A small sound classifier, trained from scratch: 4.39M parameters, 26041 training examples.
Rows from block 6 of a small sound classifier, named by matrix and row number. Rows with one number belong to one channel. Each number is 500 + 25 x the weight over its row's rms, rounded and kept within 0 to 999. All counts start at 0. Numbers have three digits each.
After each channel's rows are labels from the 100 clips, of 14848, where the channel reaches its highest value: "responds to" is what is common among them. Only what is clearly more common there than usual is listed. The data: drum patterns on synthesised drum kits.
# convs0: first width-11 conv (model.blocks.6.convs.0.weight, 144x144x11, each kernel summed), inputs 0-143
# convs1: second width-11 conv (model.blocks.6.convs.1.weight, 144x144x11, transposed, each kernel summed), outputs 0-143

convs0.101:449479534479481509474505536534501477512483469548534484541513519421479476510464516502448500522499530477523518505540490510527544502508472504504490500515479505456512510492509468444483505521505504499515503500504441496471513495522519536510495486503461481533506484508545497505480463538526463505514480474488475494525528515503475474509511487485510457429506475487494507525454491509529509500510444466472493497489513497472481501476513535458526
convs1.101:506477508518518526468503481497502525519536498505518464498490502560516516490493453519493485501526508519518498508486498502489488506462496510499515496497501503531539504533517518452473449517488501532518516508502567510534507510512503500507508497532489478474393511466502463513504474412493543461453490480513516418502509498519513468518516520504498489482523515477529514485566490482491475513478529493531506506508502499490480510507494505521515
responds to: tempo: 100 to 110 bpm

convs0.68:493483502402500490483520515504507481506496529493504481501491475496534508497440498496502464497465460483477488510503475450475489522480470471509500473477443486502489493463492492481514496486515495497537467492515527478531512512417536489462491444523496499502466459508475513499480497517475505501496536481465478546483506476501486502503496515527509498464508490481516468498480487480466523479511541506477484482523500483471446484432503455486489
convs1.68:491528507472535516498500492481522480498507513534536483525501497489535525478480490508485470521502520459487467448467521463552503521498492439507525483488499533501486474486507498520483502480518452477528482497474517497449492488430537469438498519479490515486495469452494502481458502498480460494508480493447488482530525488482465512497518499455482497496489477535475453476494516438536521537505491512503477481497504551507487508506512465475479
responds to: shuffle; tempo: 90 to 100 bpm; tempo: 110 to 120 bpm

convs0.108:467490506435498502522486486533538482533511521520491518509461485518510495491499498503503474516500453482474490507479492502486519434495460474454503488497472492501472488474497505522520509481492464491458482511511559462527460489468526456470504457521514519471507482485464495517481513502465512483507546499488475515520488489516531519449485526505438500522482476490485481504490492490451496513496542481503510451454494535472450495468494452497458
convs1.108:517483506421476483491485514456509473479474462525509536493488533486488513452447518484450513541507526514526486524491509481489509481494469480497479467495518494491486471524489481495474512501485479480462526488480490450464483435401490500457470464512484511477506508472536496503507480512467479502514494496482515499507511499450455536517512490487483502496455483514501496460507508477501512492462499519529472491449488481517484477486497494472509
responds to: shuffle; tempo: 80 to 90 bpm; tempo: 70 to 80 bpm

convs0.35:510526541537497538498493460548493455502491515498479512498508505516516483508549526522512454486493455481499486483456472519463476511466541534506495520488471489477489543463522503484516534518499497498485470518513513436497523532556527477523520448500513482510497508515489505519537505496528519484483493505534450513531519496500515506469470516492460472494495516474479496521524482530564508523487518506483537485524523454511471519501479449489453
convs1.35:499491480528489505505514452521476511491505483449490497498492484483471523482460476480493505503518528496441498535476500486503513552513486497441484533518490509490494503492483460513496492520477586511535494462474497451500463459505479498565479467522495499491502505459515499501506500498468517540478537487562470506472510499525477482440504519477493475518472476496516505479480472478467524478498487512525507507534460507461502529500458530488471
responds to: tempo: 90 to 100 bpm; tempo: 70 to 80 bpm; shuffle; rock beat

convs0.79:498513501445526473499471475467497511472460508446496500494498482502510493509487453507521444503505442515509483479514482453454481507464490461496534477486450512474524500491531487497506526482480506489503472471508528519525504490453478450534509441487505504508490445482471513473518487495480515505472534497485459481495488513500504510542511489452489517505482507471483451521496502515449513524461519489489498499516495497458467475464465441506502
convs1.79:453444488508487522525488494501513509516531531478470461485443466464517504499471502491488515495494460453498492521493482443526495452503480451469497497496463520515524495511484494514473486528530488536495545475473505500501469507527504474505491470526498481506509486525454510471535521507501521480494464495529522528499478467496508505485433497481482485453475528491515456523494455517445501509517491465507479472500524481508444473480513462486526
responds to: four on the floor; tempo: 90 to 100 bpm; tempo: 70 to 80 bpm

convs0.82:442487485482522483529523523499483503480493528495508487522506463534528523493423506466507555523524485538516501524528520456475500492467499479524542498491506528528522487497501470515513503488525495516478494469530515499509500506435512505437512541526495521521473500479441509480472516489482506514506534496425561489493481491510514506528523518538542535475536495505504536519521513474488514484505514491518497553489473505500490491486490509474527
convs1.82:477497506510486491498530477479511502503508476520526464502486468494523524482427497470475501508509528453484509464499501470511494457509481467486500446490483553496485470515499513518486492499510466470500487495499521511497461493454508502407517536523500491497511491475451509450483518513454490476509497511413474504501515476503492476530518500471470506480471474508496475510505467463474507515516502476517512444558495532519491491525505520490484
responds to: tempo: 70 to 80 bpm

convs0.115:516518491522510518511521519509508490554532512515526476506519510528513507511480446548504466476503486491472490461437492514470480510513484486538513482480448510484529468493492511514518483403513481485511398477500520500470536514465546484472492446508494474491504476487476514508456497485472528475496492497504462490506518510514509467522511519484479489473469509479528459515491495507492528497470506499488462498514520520491510504483457489520511
convs1.115:518490497528471456454515488497488419467520451476517496470496500522511511494508499500526490460463484533482479469460499537449502481508519521525554499513539497515496473478469494497468511486484469526434419472469495478477514494531500527561551517502468498518481476499507518479497493488497538503501492513519476495492495458479526474526516470485478486520530462468511477477495516516481481521516492511506501467477505498502495456510486486508493
responds to: tempo: 70 to 80 bpm; five-four

convs0.57:501443511445532497509506459475492510492478493506482518537428474531505473480544506474509443511461485506497535532569477479451508482488508465531516513486511528526487490494514515508492491508528538498552513512515543477525486465477545477489492506470504545531487534479490502509535504472535485511496503474482483523548482502512501502543493524496501488501498530518467498524506500510495497439489507481527509465494482478479500475469474472480531
convs1.57:507490474497479499463475496493461515471466484462431531485504500492507517500459489476486468516471499497453533479491503479483498450506501505481497534515501513506487457511492462495475506496463541510513549508501484495450505494509488461434504468512485512523510526494502536521499481493474465507466516506564488527522463514465474506513434506487465485475468482524540447504526509485544523476525510502500519481492479477544519524509519463482495
responds to: random hits; tempo: 100 to 110 bpm; tempo: 70 to 80 bpm

convs0.87:508515525487495490488484471520485466499475506468483468489501526462499504499494499495483492481489450490514456472493486467508482471479484495480472471488526483467476487484483475481435470469526474483489497489466492436512451490500517466493463495501494495478464471460510486493486485498486503500462514490470499540519504462511486535430465461458464493503523472458484489500476517482478503502478516477469495522417486519474493485496481457472449
convs1.87:484481482560474444497497520460474489504469506491524523500528490538527526481531548512546504503494502473537503540475468451503461492519518485501487543465494481480493455483487520464515493479501475499514475554487508481493529514471483505460459489456487517512482477495531446476473509492518518489473518508471461508498479540508498503474507503504512490483483502520509516464515508520441488508460527465469499491505454459499538520481503550484475
responds to: tempo: 90 to 100 bpm; tempo: 80 to 90 bpm

convs0.49:495497502545513494513516468537495470504491509504518479509500443478532507476476465502498506482502465459469470477454530571436489484483487470493507515472490511506514453497494510508507505453529499495475398474517485490499499491494510486491516501529495493495475520459444483463503492499494499489464510501485477521497543512514493487501526513473444539477525470505498496490519513520512505508453521505501480517521495497519551508524442521539502
convs1.49:478496505527449547499514471513493471465551478448505452463490484520522491509516519490506480467522504513489489445493478502485484498496491490476524490495462505483489507498480505503472483517509541512426437465464502515479464491520502492564551466504500458475512457511478476490506505508492558460508454511511470499479502494522525497492533502491453473503479496430495464500495473516463488518499487481486491524505507517493506495485463491511504
responds to: shuffle; tempo: 100 to 110 bpm

convs0.117:444503502533486524487473526513493484495461486525534486458496480465499492537472482469486471491490504529447486518513490509528529503529480541464532466474438492498494499460490496461506505529488560508480464489512480537488517492506517483499489479516433516506510466508466504497461473526468489501560492485471508515539505477534475512506505444468494511469476481493516480503466524443477502534512479481468498503485507524505528520476487503462495
convs1.117:472471501509481507527507495525502498490519501534556511510504560519516500531511455509507506505561504563505462445516490478469459506478472514491498492509498498489521479504492498528503480477468486476529489490508530484508505486470466488530536491524492452467508478491496464500503475494505544452526523461450472474481478521495461477536481490483499500512497462501488492469481520489524538513473444537572504476508539483496492534476494501528516
responds to: tempo: 100 to 110 bpm; tempo: 70 to 80 bpm

convs0.91:448509475528514504530488539530498495522496538492506499484511459486524518506497492519500523528490502541490450494472529479495516479492486473499528510489443497522514460477489482513479485436503541506496453469490505445487486474460539510507494493497481533466504477470454490473512510475476506522505526491466539467500466504522519522490490432502476526502512523469501505519507524471467482518522485472492516536500461527472480505522442551505457
convs1.91:438525507498509525506470499504505509500497508503511504459465459504518502441486506480495526518509488501494464481472485465476526471492494479497500463496465499480505476519484496473492495521503509511438501445481491441471482450513515508506561469498453536492510480453490496497446488499448518442515496500477474509511517495455486538480496475536487453516472514500489472495521528488458485506474506501484473450511495491529494474499478488445503
responds to: four on the floor; random hits

convs0.3:481492449487454503502515486516491506506510507475476495511499453487483508502493481517501465474450494496496467515509467506516508496499478504489457448510514454465494506491445498519474444473511505500505492512502466482482455516494487488505494465429475451436494454495528490504491449454519508501521470469496474474496463495505493510454467499478502491477520484486468483500404499486491490484514502508485471495474491521497487507520507505496439
convs1.3:492484529511517515487488509491513492512495497507503502503497535525512502514503489499493507490496511517516490504506516513483492528512491511505478501480508466510500525506492496392524496489512517510510528512512497516518519483508520490527476467523518489501420506504518506507502516455503494477480532491517483311512497522507504500469508508506522504502508483498523516504557510508508523523498516529466511500520528499512489502499500501492477
responds to: tempo: 150 to 160 bpm

convs0.129:526484539470492513485502479496482486491485533447491511524500515519508478507535534539515436480487440459474515504496468524469496482510520538489487511487479488506484520484518524466572507497488505516504488507512565430521499522507527449470530464491491509485489520536491504535527501504522507479510498494525480505526526503513488523505486511504506510456513536478507516530513481509475529494495518517466514480479532417462505509466502466490466
convs1.129:505476488494491473521492504515411505456482473492487522483508518495468515505491498480500504510506494471475526510525514506485482505506514523496478513515477504484476522514478507514507471499500526513497525481469489456471481485489511461554447431496539492508486475482546529489478514497499467506475548498564433492477509509486507478487463491513436463482483423487508453504500478493497520510478503477517516511487509479482508460501481528522540
responds to: five-four; tempo: 70 to 80 bpm; tempo: 80 to 90 bpm

convs0.122:480486451463475469518506474510496509521505498505465519522502462523535547484480492499522517465428481491508489514506478482500480504492484495489450475493521462481502510506449506542481435482500494490517516504507518487492470491484489492476509482448489476437479511493506465495523478424525537500478488484496499480499459483499521522486473509531513463528519499495474515513434520468497463483502507537539474484499477502486451486478494488479458
convs1.122:497511472528516508516519503514501504512490504506483508502508505470520473502492456485514517471493521487510506512495475505486509507507497518495488497439508508480502516486501519383525537494509494514528524517495467519512516504505522509499502494540526501486541528504474500509497483538509496536471521513507499387508484513493505513505518508493520494505504486505492525510518486503511527515520523512355521490520485528523509504515518515506480
responds to: tempo: 150 to 160 bpm; shuffle

convs0.86:521561522511480509489469493518523494531544513512490460517486514521484503533523483499519465523489468510514493475524496490503471514471488461495506473494496527488486488477538507492464511482508475480534487526488505517518500535512559496525489514513536504555491505501523485491498512533520527527474496534473531470442506461460515422462464502505537492478525518478501507513572515454501472501501455484505499510517504533501479529499464447484518
convs1.86:518479470520505512501514481484503504514495501501519487499499514541515519496461540488471494491418513514497523501492473526495526500512502517496520499487515474479490503445455451531500520509476499520517529512490522503500531510510478529491468497495507494572527544493507545504514494487514490499467521471542492505524477493520513542522513509492516500484492494523429526530407476517495511511551578500474519486519443485513517496513510509512483
responds to: tempo: 90 to 100 bpm

convs0.89:507485517476512481487428504512514541517525495522510485525447498502489487512476518547496456519476551514481491539514497463526548492549457467493497494478463468492466516492507509485505500530482525493520544528509528531481517523480514509503489415518477512482517467518538499493476499484480498490528504498516465471483494476498497541505503475507480498457435510503510436509492490479502486478535460478486495466533491493484499502515528546499508
convs1.89:474495500477483520458532514491521480456480487454463469502500529496532512499488529510500489521488481522506490457553517523489499438475454503512520469513494484466511488507492479498487505514512542494428484481471507511439528477506507475448512501515508517540509512478534533494460507501507518500491512505443485517515510494449486531544474458514473487516483461475513494492530506527512492546474506524498518446499517516544472487486489450492491
responds to: tempo: 90 to 100 bpm

convs0.134:483500479518496514480498470537510522512485516516515488497487482490501483507500494506474432482514470476508449460478484480472520503540485456476503484485470469492505473475477481464493466467512524487513445483477514438457501527483504470493491446483469502475481445493489465529447462478501488488508513484475466464514500485526486517501521449492484489483476544480478461497488502523482476497529442466500467481508515472501472491485437492491494
convs1.134:471509505530462531469486514480456459459474474480511497509509499500512519500513537514562458496491450530486442479498490493451471482477506481505505489518548468512493459494518504467503506503513528520477482489495488446443509494507509469483531489480493517478505504476522501510481501489454513512507548530465467501531489497499495551499499506495474470504505467493487465475503555483492498525472489518484530474481547484539462505451468450497501
responds to: tempo: 90 to 100 bpm

convs0.43:502544509533488509517475508515462447499533509495516512536484502476498484502482440510526486495501512515454489504496496524491462494485493501486507530479480504434487524516503528471477480483490495481483492492486486513484491488498576505511491455554502480503541473477505463483494564531493516514469468522492468521447529498475552448456468527475488461519523518490530515535529474473516488503470474467501475503514511471511509506526520512536515
convs1.43:498510432507483498491511487514486515514502504487476494477509552567500506485480535497508521473443530532512509487511475512532530528528483514488484488505510489468482484453499458532496533497472530508535502504488517528457526497506463501514476486475508493555527496500527494486511498519493504500498552494544495506493451472442509512500493502487500501466493479504461483490433478559509494536519582499485514483537453504514519494525508499498486
responds to: tempo: 90 to 100 bpm; half-time

convs0.13:492513472488514522505495498531505493498488521471511501472488441482453480488487508481497450496490457511526485472472476462453493493488488460504510463507468522480515495501500480497478501454492472475511442469489505497505507509480518469533484459478462493500504458472430490517451477499479489464487501471449469485474496524499504481537527444450501461515482548495506506525488496515466474492506487472506485466507512449475456502498468465504508
convs1.13:501442530503498512491504516515528478530530485576555433500492492509462526459523467510494476475491481508502485478470508492546500496503498523510482460495520472493503503484463519535489496469507463483490442459512499451483478487483530482518500515508526506509494402483489516410500483507492521500481514484475469496522511483496543502507504477492491498480496511501457485504492479522527510480532502520519479504486487519530523493482515485517506
responds to: tempo: 70 to 80 bpm

convs0.53:496508507424496496492504446524480522483454502480506497488506491543451484484491513482475449495493473492472500495478467457469504467533509471504503482471427485478514496484509493470516508496469503484510454501461563429518504519494513478497481455505469481496480500513512483506479486501472485496459513495528479532471511515510476523521514482481501472466480456474525483485489481530529508507493518497453515452499512471460479475479496457514484
convs1.53:473502463463481517501512507497495523462498535454440525518477470475515508467539520507505466493506441457449463484476499498517517465444532534511514496472503493506495496490485492527460468452499494479469466456513508504453483502481512483468508538522492463533506527471490529492474516492461474472481522508507477517506491519475452509500476481499504472511494511500511502473505527485478508494514466487509511504466473454494471477489477433471539
responds to: tempo: 70 to 80 bpm; four on the floor

convs0.77:520483511435485509458497505527531519534527499535464466510454529517479486519502457512486449494513536548478456478527460493525528494509495467505489448494495471469494510497505516461506476523518520470511512499460529492486494495518536522496497455531466489484503471509536503467487491483488498511484473532505505496443484474518486535518461454487511479477531502525509466500485492476531510454517529489463476483483493471473459474483549512506485
convs1.77:501517491482490530485505464425497510466497528475464527503499565506543503451473533532503494470479463495516514526505500515517450535479543498505482511502487487506484479483481512496501475497489522482523488523507501479454505497447476470464507492496470518537471518494556493514493505491499486524489513506552471512528480540485470528494482494471473488515465498489521519491512527475496505500442494505497554464484472506517491497441453448489472
responds to: random hits; tempo: 80 to 90 bpm

convs0.40:485508513572515500492498516517478508487499536476489490535458477491544498534476476512544481494466488515464468518452506477487528524481476478505533482460436483501510458508508514515491510474479525527507464447533528531481510518481474490502525458479507510527498483507499473503462502475497519525521505527471491466511506502529508513528533479496502526476483480520494484507518499532481483555511403486506498511544493507495506491534451518521513
convs1.40:474483485530498519511512518539530465465502512490532499506506474492506537524432508496503536491530465525499445404503538472515489478519462482461517440520504492499488488521475491507480492451514512499501462499485499442449496488480471511509513495529492500516541504502506530472473512528495504469483520514494486509485513455466480493514499501483510488484475487503510492488527506504462527536492467520510501432510519524524477519511503486446472
responds to: random hits; tempo: 80 to 90 bpm

convs0.143:435493519468512485501458493495507502488500496506526512466473489494476492517470575507488516505481504483527518502481470491508500472474426455481488485482443464468491522482476452522506495493488442474491498508506495479470485491473457481497478462503459502475494480485473477504478478493481484473513495489472485499514522489512497566436511476490488477525476487500508492497488514514504466503503455471498473500505491515428445506466484514493463
convs1.143:509489504514494449457488484469534503529516526527494500508514486507458505529521462522510516482526476469515466529503510529583502521537501509495502526480455470487529459492527515500479501507484456525503531488466499471487504477462489493519442564480480555497497482480534456469497491518484463519481502517503519495500527510479459508500511483478503519482482491481500466478498488450473495533458530484498515486495452489543452535488493516486490
responds to: tempo: 100 to 110 bpm; tempo: 110 to 120 bpm; four on the floor

convs0.52:491502486487499494508514488571501479500496521487529493502498466486475507493489483497500494451500396475494494493488466520430472490505482491474505505496490501500489484479475490454513482467498446493548470459491498488494501522506541439475518496553507493498448504476476496520506507497504499495481527485480518507493538483489520474528523496521498493432505503462517506539488486527476501462470494483506495491500533492485444517480459450485479
convs1.52:491489515447477485526498494498454477441488461489496477495528489488527523505461448495494489504481468481508548485512463512462478511489472450513532428483489538456473487514518496503470494519482510507497477488467508503486473518503522521555528486481481504520498445502500502434475492522511524522507479520501485511485517488540541467531506499482511470488487473477497511537497456483466524516508497464505513466519487464470487511487461453517475
responds to: shuffle; tempo: 70 to 80 bpm

convs0.56:523461535415506490480472497511544540512504498529507490521470505512498509467490519503509476537495525468536535544552468502528501510529476497491484477517479492472493526522510485483521504507507492487536543492516486514521523478484501515508504478486504506498506511527530496510497480496523519461490526487520510519481534507499478518526507519509558435482482511503501496537484509509515535469526503519488487439515508487487428474446557448467502
convs1.56:455499496485466483479479503457512511468462515514496505485497535515485497480492510481508512483491492450525496485471495511542478540493491504490468503479461484471464473497515487508481490538477504492489560480481502512509474508458468509501432485491539542514476506499529487489485519501484455500492536491579486500470494516469484485480457483527503464502469474529501529465508469453518504492453503510472516507510473482506485489454558442471514
responds to: random hits; tempo: 70 to 80 bpm

convs0.31:490495469393500500490503452457507488493476522464487490508486500529509498457485490488493476497486446480521518493503487459475487481457501441495513516496484508499491497497508499507496507489491532461465493493493489463519459477411512444479510488483498493488503487483485519500543497476500504491482556476489497490500484501482485491516484538493512499484503508479461505514502491485484492480498510509475508492449479490461446464443477439502483
convs1.31:485469496490479494531494477436502485490492472531502507432449497513488526456491459475483531539499496440463541467428511491511516512471505480509463516487510517523506488516503484485492493480496472460481479502517519501511467459497490457449487553496498484494516519484447507470507489486492461497491502498524498490517486501527483485506466518505460492487476509512504493496496479423488499452507495530503480450463498510471494502466524493521521
responds to: five-four

convs0.70:491465489384511469505509480533509519501494508512505505483466488477534504464498514456497498520508455496515515524500483459451521483520488471492531507482489510491511509497490478501487488506520501495523501492527513508548503492486538474472503495524515524509480501509462496544493489506497499515483532492483545518527506492500501505541509487539526487501492529479510516528497508525483525473513516515505517460514497478488430495437452401485510
convs1.70:503502507425511524506475505490485506512482513534507514493474525497518511465472496497520466500507455465495465500460487451525478482473489482491495477481516512493461431501517498489525528503484433540518564526478493509486477481475525458430494500512481533503508491493514509497505493521498467525503489511482505507535491491467460516537483490469492509481474478519510460442492509455536487508501524497524517492477490513522455489470497435479512
responds to: shuffle; tempo: 70 to 80 bpm; tempo: 80 to 90 bpm

convs0.45:511489477485472522505485497519488526513533546510493492498487474486552485494521470511493466498510494514543469490478508495463509443506524545510502525462441473477520483472502533500518498530510547497456508471498493459483536535526555503525512452529535494501505530528473486484511482492492498488472506498516504508506478500501497568544511499570521507492484515503500486532482474470512474510490499480481523489459540413491485495489521494515514
convs1.45:560518493488530518503513480513439478500512472484530502457455462482525520465437473467512533508500498509475442494460495475473519464488473474551512485510497512509530458502500480512496513488490515528462515481485492522501489462494513498477527535531459516508485553471473487495505511470455510527512510506523482491538491486504466481478487466506469481514468450482500471513490486474479509476535503464518493495486483491484451472478473456515521
responds to: tempo: 70 to 80 bpm; shuffle; four on the floor

convs0.44:466513527449510494507515529548497492531507509504510504469490501519521523527439524513517467509482438510495512540532484452506527494504477474471531484496432493531524514518520503529499507497508457516547507529525517500509497534484546456478490470526520514523506463491471538498461512511465524500509529504514500510499491519521513508534492492500517475481491447452549488526483505496473525507527460514489530480508506505472437528482502456501519
convs1.44:517515504496506427512513491515462507497469500528552527509516479500494565476434511497492482544490506508498457508467506465489499479475501495515510488487484502478481466495505496498508498500482446475520461489496517468451487451426472537448519482514491506514507454454521497478480518515484516500473539495464460519469509479500494491509515505467505488475481450531519504475520505475516541481501472474507478480473466468482529493515498481505482
responds to: tempo: 100 to 110 bpm

convs0.63:531498463469484505477482478501512561468507480498497485474486481474498466465548483490494483496501511530544521524503467477486468487500474481513497490470465492470498523480459524476514466489472518485506503479496471497529490494501509468513506447493479486494458471504482453531498512466514489489482451497493496520478522470479498493526547486489514467441491541492478495494498483513483535483505494489511480480516515420456497443459510465436473
convs1.63:481533509488513526504497502510510497484515521519468506463518529450512554453509549513475520506513532520510512521459519519532501486494509470515512462518515477506510507504443488517487465509524513519517554516454506475477505480509456502488507501494457548521540498504550514522544487490501471514457506511548512535520476487500500555517461466481518499527519493504558528468535528507518521538484451501515515485521515507541489499507527462489518
responds to: random hits

convs0.118:481509501428517495501490434524474477497492488479484510501459472517447520464503516501511451513478471460486479513492489443441530451483482465482510532510504501522512500543513524495495498459513470474479502488502515451464488466491517470478506454488512484519486459465477486491509503500481489517501499510497473484464473525499491467521494481474468478494513466478496481520502501496487495485472441499503488477486501477439449500453474475499525
convs1.118:526485480452526467483512473543455514510428506479501539490485509494473550504483523500482464474490501515461482501486540499478545506481546480482521474496437491501505475521464497508470512455517480482484484480485504438490506457500513447456492542511492481491552508445522508526509486502469471526501495493503497517500518508516476515504491511484487483472470456498533494492517523459518531473499497484511480502461479473467490513483457483495519
responds to: five-four; shuffle

convs0.121:438456447476490537499497545509477505495538483528524486472531490503494467484526527501478488506529491476522532446492506522505512475502519519481524469496472484496512486476502536494507499481474510474519451518505472473426493489489481489493494516509484525485532480486455486507482498515488435502529533522473486441552482486502488533467541497519478518494501523484530505496499475484473488516490472451475458531468529508513512505483479501474453
convs1.121:514476553482520492499499499505524495519486487519495483502509545510509529469487532527482516526489554520497502489500497475486475486477501493490542525454488465480510506475441469534490467525502476482519515494549542512491496488503492486480506501479475495514449485482498489502490512417491531453506540458477497504513485497491489446487504496499480514493497469491502506513464487499524540519463395529549517482501487523536494530500501509473526
responds to: tempo: 100 to 110 bpm

convs0.105:505469505431501507471482464506499485500485498499481477488477538529503488479521509504481453472528465441498534496462477512451494511500520481528485545502520503496503539521511533518504499446519449517516452493514502485479478488492488458460501478465472473498542522492501498513516474499491492483471487497528480511489491530476494447522479516522515469484493505500501501500517492529534499449495487514477501445512478413466490477498497441508497
convs1.105:530493495518499506496505451500441485496466496446464537482489499539513521461541496478491458468509473486455480492445487497481482514481540471505493508507496482500486485467476510490492480500471555527491460488445503486482490484556476470503494481496471509516495478483541504509507472514483490538471509491579482487531491503510493508506472478458459484521483461448509491482485523507494517461505505469509516479479454494510494496500454472534517
responds to: five-four; tempo: 150 to 160 bpm

convs0.50:506499509412532474501496503518531499539470528535501496489466498527486516501440515518508501513487486471518492492535463456496488527500463421499513449487465503490521492496499481495482491467501473471555487486513497532512498530431512499469478451493480516502480420505509490504483496492480504511482525486474471505484506490508502500492509498511484488506493491496511495516491511504480505487523508493485479489545491515418432501468500474492495
convs1.50:450489463481457442492522523489527498470449504512549476512514469499511534516459502481508499489486525439530507502489496488507490497492467443479504489469485513489461447497502517519487498531483462477513534484461520508491480506452496493497469512469516510513501461455477498455449489524468488509494461502521478502506503489481470525523528457473513489458462478517495500467503477454436496524499501489492528478526463507506496486511500490481471
responds to: five-four; tempo: 160 to 170 bpm; tempo: 70 to 80 bpm

convs0.16:490488528530494518486482530502482487484507500476459496468508507499503492497511495508503482514486508499504481525461505500527483494505499523465464467481488477480464472455505509484500509502494533487518510493493525383471487511488460519477515484461518519445502483507515498501492465489507496506510515486481487497503468476461484539396429460504475496506480505504464527497516497468507477497516471489463499509533480491471500479493497507461439
convs1.16:481512526462511522507494501469505450474492527523512501473513523494512500497463526511490524497479462527501507488534488501479472534490495495487512527504517500493495507502497479498479488500491545495497512514503488302473502525483561499524514469513505539495470517494516505493500472501512492508501531494523495489529500522496496512485491519495488497509477498524507488527486505504531495494498555526494505502507495501525485494469512483474505
responds to: tempo: 90 to 100 bpm; random hits

convs0.95:482499530420512468463495500487541494531503482530490478490463545491477500473466488520482467493500506496523518493509463475479520497513472462514480488480465468485481493493497481462482480479503472484491497455502497484506462462460502487460466456497477513520479458483508516487453470515468498475468513498494433508492495479498483466499504469510518434485456489492505478506497495504479507464500500500483496456510469456463447478458476463486502
convs1.95:563517522472510501476502487476444448501456508505436536487479542514493508488525504515502440526509494462466516516497492500508512494496517490518507502495486425488500495488474497505514495494473508475524449510502506487512513476487497456448461526487493525507490491462575505532490494500505493508490495507531482501529506513510488494483469481465496461477526464471515500500503508535502527517492526466497510485465515465518481478479453428534507
responds to: tempo: 100 to 110 bpm

convs0.116:503463494459516478481478478517516529547469493519494494545442525560460483498482456508498428497473476503497513489509477502470514470507496467511476452520470508470487509511512506509518501491494470488554461528501503575524491500497466470537516440494482506511498489515499503493479485489507515454500511493509488493473502517500493492507523512481476472479475484502492456504484479500506513460482504497498487399501505500474487519448510482491513
convs1.116:463464481496465545467497483467508521492490490470448474501484535506457475440496521497503532484468520511499528509504517505503453480468517521506486519510537463499464537504506477495469521526497510529448501469530513555510499515539451472495509458523538522525485531537491513485526486488494542506471523489525508510490478492484543507525471509502502465538477537505525532456537498495501487481456489535496539475491489495488536473483533488496508
responds to: shuffle; tempo: 80 to 90 bpm; dembow; tempo: 70 to 80 bpm

convs0.98:497507534542525523476494442524474507487507550488475479464486478513551476462548513464492462503491491480509455471472496500471500495484539492533497526500524510494512481496507506480502523491537548501472493472504512497509490498540489481516508474456525511524472522501503495529552470484555483534495502501512505520519495528503495508477488504481500469475514539515455508513550486533559488479490517497508508493513512413508502476564465496507504
convs1.98:517487512527480509507500441492418532507505475405475499474505479507512512517462477515466513525523510505460524505481479485514521518526495463444487484503502497483508461530467470514481484471480562509495493504511509502487473498489467465498495449522478467470523525513535496494499500510496477505495453502566475495527475492511478517490473530485475454513491496508517485503477488477449504512539507489523484514529476480487529508544486500488494
responds to: tempo: 70 to 80 bpm; random hits

convs0.30:493527510414499510478490525487531503530513499541498501504484503517500535507485521532522470508512490532473502517504476468455506444516483487496500504521462467483497476506498506460506482497532489487482479508528523386500512471454506524452502437486512510495479480534486504530467513515509516482505507523498506505489516470511495514506477527504537495479519489523534491521492524518503518491506518531516507473462496446480454512447474475472491
convs1.30:493519503452533490468475503463501481484480524520509521475485508486482532500493541502486460511497491479490452466467529473524491527485505468505515450503491460489489461493490483506500500474484477508531511492478487451437478469464488492498500495516457562494524495474535507492466498492464451517457519504510523539517493489471448510468483510461482514480492455520537470458525516468523537496456494496505490481472483498490491498449488489449503
responds to: shuffle; tempo: 90 to 100 bpm; tempo: 100 to 110 bpm

convs0.90:468514483505475520498460480534534496491446507498463498502482483467508485507528480492498448467500421491495480494475490517482508456482479514490500488482433472479470487463500498466512500478462508469501462471503500477497485511512499447539519476469489489446506475495455447477473480494479497480491518479470524501503476485493498495488475464501499483484481528466493498490486485472450476515495494473477500467494489450485472476441497486483442
convs1.90:493437484457497458538510502573520571491501470490522548498504497504476509488548478544479452481512461468490501532510505476506481516485467486466456524490494494487485513506502514523490486500519493526548558486510508455505479486501502441574485484509492490501518483506548492492504478507485505481492545500502531498508514503506463518467483500492494494478516500477469462467472496484466500516471444489523497508501505502505475512486471479498480
responds to: tempo: 100 to 110 bpm; tempo: 160 to 170 bpm

convs0.72:517463521454511497471496471502533524492436525488494486508526520564464492503467484547510453488491460487480501493523489515480490477474516500517521489516516485492523500536518484485525494466489465470517452512504502509522493485452419471459517460479505496518491486508466502497537489482530519469484529503509462510463514533504503455504534520492463493478527491525501501501488495534510541499477539531490506496497513446479496491436515492518475
convs1.72:456470499489484487502477456495449534484468479508453501471512514511475501464455484494481495519500533483494499520500506516469473485488505487491481470485502471498470487481507493512523492543499545537498499462481500511514457490535497456547434439489497483501508459497506522462522510513497515498476489480562487500477463510502519476485447494460499473516487475511517485488518467511501529480474510504500494508498466433449543471504495497556511
responds to: five-four; tempo: 160 to 170 bpm; pattern: breakbeat